config = dict(
    dataset='made-up waving flags',
    train_examples=97500,
    image_size=24,
    crop_scale_min=1,
    num_classes=15,
    avg_pool_shortcut=True,
    widths=[48, 96, 192],
    label_smoothing=0.1,
    init='orthogonal',
    residual_init='none',
    optimizer='muon',
    muon_scale='spectral',
    momentum=0.95,
    steps=11300,
    epochs=29.7,
)
Rows from block 5 of a small image classifier, named by matrix and row number. Rows with one number belong to one channel. Each number is 128 + 32 x the weight over its row's rms, rounded and kept within 0 to 255. All counts start at 0.
After each channel's rows are labels from the 100 images, of 14848, where the channel reaches its highest value: "strongest on" is what is common among them. Only what is clearly more common there than usual is listed. The data: made-up waving flags.
# convs0: first 3x3 conv (model.blocks.5.convs.0.weight, 96x96x3x3, each kernel summed), inputs 0-95
# convs1: second 3x3 conv (model.blocks.5.convs.1.weight, 96x96x3x3, transposed, each kernel summed), outputs 0-95

convs0.52 [113 119 114  56 149 126 184 126 117 124 138 146 138 121 135 176 161  89 124  86 134 117 109 127 145  69 193 161 128 182 116 152 144 128 106 160 170 158  94 151 136 130 110 128 154 157 145 129  90 176  77 151 156 143 110 136 109 142 100 115 159 141  96 151 108 160 155 167 114 103  91 182 170 170  65  51 144 129 129 200 119 136 113 112 120  66 125 119 120 142 182 164 207  70 116  96]
convs1.52 [101  77  82 118 187 101  87 147 118 137 141  84 118 134 144  74 112 110 134 124 123  85 181 142 115 133  43 119  85 100 185 105 140 126 159 132  99 133 109 138 168 118  99 160 106 179 151  83 171  72 157 149 116 138 101 124 120 122  55 113 130 101 109  82 102 127 139 152 124 121 176  52 144 145 173 147 147 141 142 158 121  77 139 136  62 193 114 158 178 120  78 123 118 105 129  89]
strongest on: three vertical bands; circle; diagonal split

convs0.4 [ 55 187 126 104 167 105 110 133  81 134 135  97  92  67 115 133  90 178 116 132 104 167 150 100 171 133  97 164  88  49 132 111 112 119 158  40 112 120 125 110 126 104 140 123 113  97 168  92 105 122 130 132  93 137 167 127  88 128 126  77 107  65 174 108 161 131 194 144 115  44 143 127 131 112 103 107  79 102 116  98 132 101  80 114 167 168  86 120 130 136 127 118  95 146 148 102]
convs1.4 [143  95 130 121 111  95 170 131 127 142 164  93 103 161  33 170 170 134 120 179 139 131 109  88 118 165 148 135  99  69 144 156 159 129 100 103 106 148 145 111 194  93  97 114 134 122 164 155 152 129 134 133 144  77 163 151 231 156 143 117 122 111 132 108 140 114 127  98 110 126 114 172 142 185 171 172 129  84 113 109  93 147 151 171 185 188 107 105 139 101  68 162 151  97 169 107]
strongest on: border

convs0.35 [ 95 105 116 122 121 114 156 158 111  73 167  43 107 101 127 139 129 126 141 152  74  63 143 105 149 119  61 100 170 121 131  97 173 154 116 116  95 159  91 197 137 110 127  72 125 123 128 137 141 157  93 143 174 143 174 184  96  84 150 179  85 161 113 101 102 105 143 146 136 151 111 142 157  91 123  93 136 114 136 147  65 125  78 121 144  25  96  90 134 104 153 109 147 106 141 128]
convs1.35 [134  71 130 175 108 152 112  97 131 190 135 123 124 154  90 184 111 148 155 101 187  59 160  99 104 141 112 139 102  95  99 111 146 121 136 127 126 112 159  49 167  87 104 106 101 161 151 147 157  86 161 117 189 157 158 151 157 138 110 115 152 180 122 100 109 186  99 138 121 145  91 124 113 181 123  95 134  74  58 146 100 133 103 164 117 155 101  83 142 133 116 165 190 167 162  86]
strongest on: border

convs0.64 [126 120 188 149  91 165  83  91 106 151  93 156  96 110  87 201 127 117 136  96 122 105 148  95 119 103 110 117  79 146 131 165 148 153 119  86  95 113 161  89 130  77 125  87 171 143 112 198  48 115 173 146  79  97 166 145 145 144 147  97 122 141 117  97 141  75 106 107 130 114 148 126 127 130  48  97 172 122 114 154 108  97  87 166 120 106  89  65 129  89 105 128  99  97  78  96]
convs1.64 [105  87  87  95 134 134 138 143 137 107 140 146 110 132 173 123 133 156  89 137 132  93 146 161 110 147 149  71 195 106 130 172 168 111 130 177 127 178 174 190 121 135 126  90 164 182 128 135  77 100 147 214 171 112 182 118 176 158 142 148 172  67  95 131 103 174 115  71 173 108 184  84 129 126  83 118 101 102 129 103 141 132 113  77 131 128  94 144 157 171  90 102 120 123 133 105]
strongest on: triangle at the hoist; diagonal split

convs0.91 [135 101 121 117 133  83 168  78 129 214 130 150 125 102 122 153 112 114 113 109 152 143 146 102  67  83 156 113 140  83 147 133 142 104 145  85 105  73 111 116 114 115 132  99 180 127 143 173 114 108 149 195  89 179 191  82  94 140 122 136 156 138 101 123 128 104  90 147 121 101 133 162 145  91 196  75 188 115 135 163  81 199 113 104 167 130  92 101 129 116  65 105 144  70 131 124]
convs1.91 [137 132 158 119 169 114 145 109 127 115 132 203 173 111 140 137 185 189  48 127 144 186 172 136 166 143 145 154 134 160 127 118 108 101  92 124 119 180 147 146 109 121 127 136 132 139 115  31  90 142 113 136 168 136  83 162 117 157 131  64 124 172 170 128  97 155 136 105  67 125 135  81 157 175 152 203 115 145 102 155 193 119 119 166 123  97 108 134 103 118 118 164 104 104 169 110]
strongest on: triangle at the hoist; offset cross

convs0.26 [105 156  80 144 146  89  19  96 134 118 123 128  90 100 116 116 100 131 138  85 117 184 171 125 143  98 102 137 135 176 106 116 157 129  99 190  88 122 137 152 214 136 121 201 144 157 157 111 163  95 116 110 113 156 141 132 103 147 123 186 127 139 140  94 139 101 123 109 101 147 136 124 124 132 146  88 155 128 101 134  96 167 143 117 147  76 147  72 138  51  95  82 155 116 124 206]
convs1.26 [165 146 107  99 214 162 175 119 157 143 132 154 138 199  92 160 109 153  70 124 120  86 154 168 104 153 169  83 176 115 142 135 129 108 124 125 142 155  98 128  71 161 147  62 178 156 112 166 129 153  96  97 126 148 155 189 197  89 124 111 103 107  86 155 121 141 166 136 131 100 102 143 135 144 140 104 159 167 119 115 163 136 112 205  94  88 128 103  97 110 104 127  77 101 173 123]
strongest on: triangle at the hoist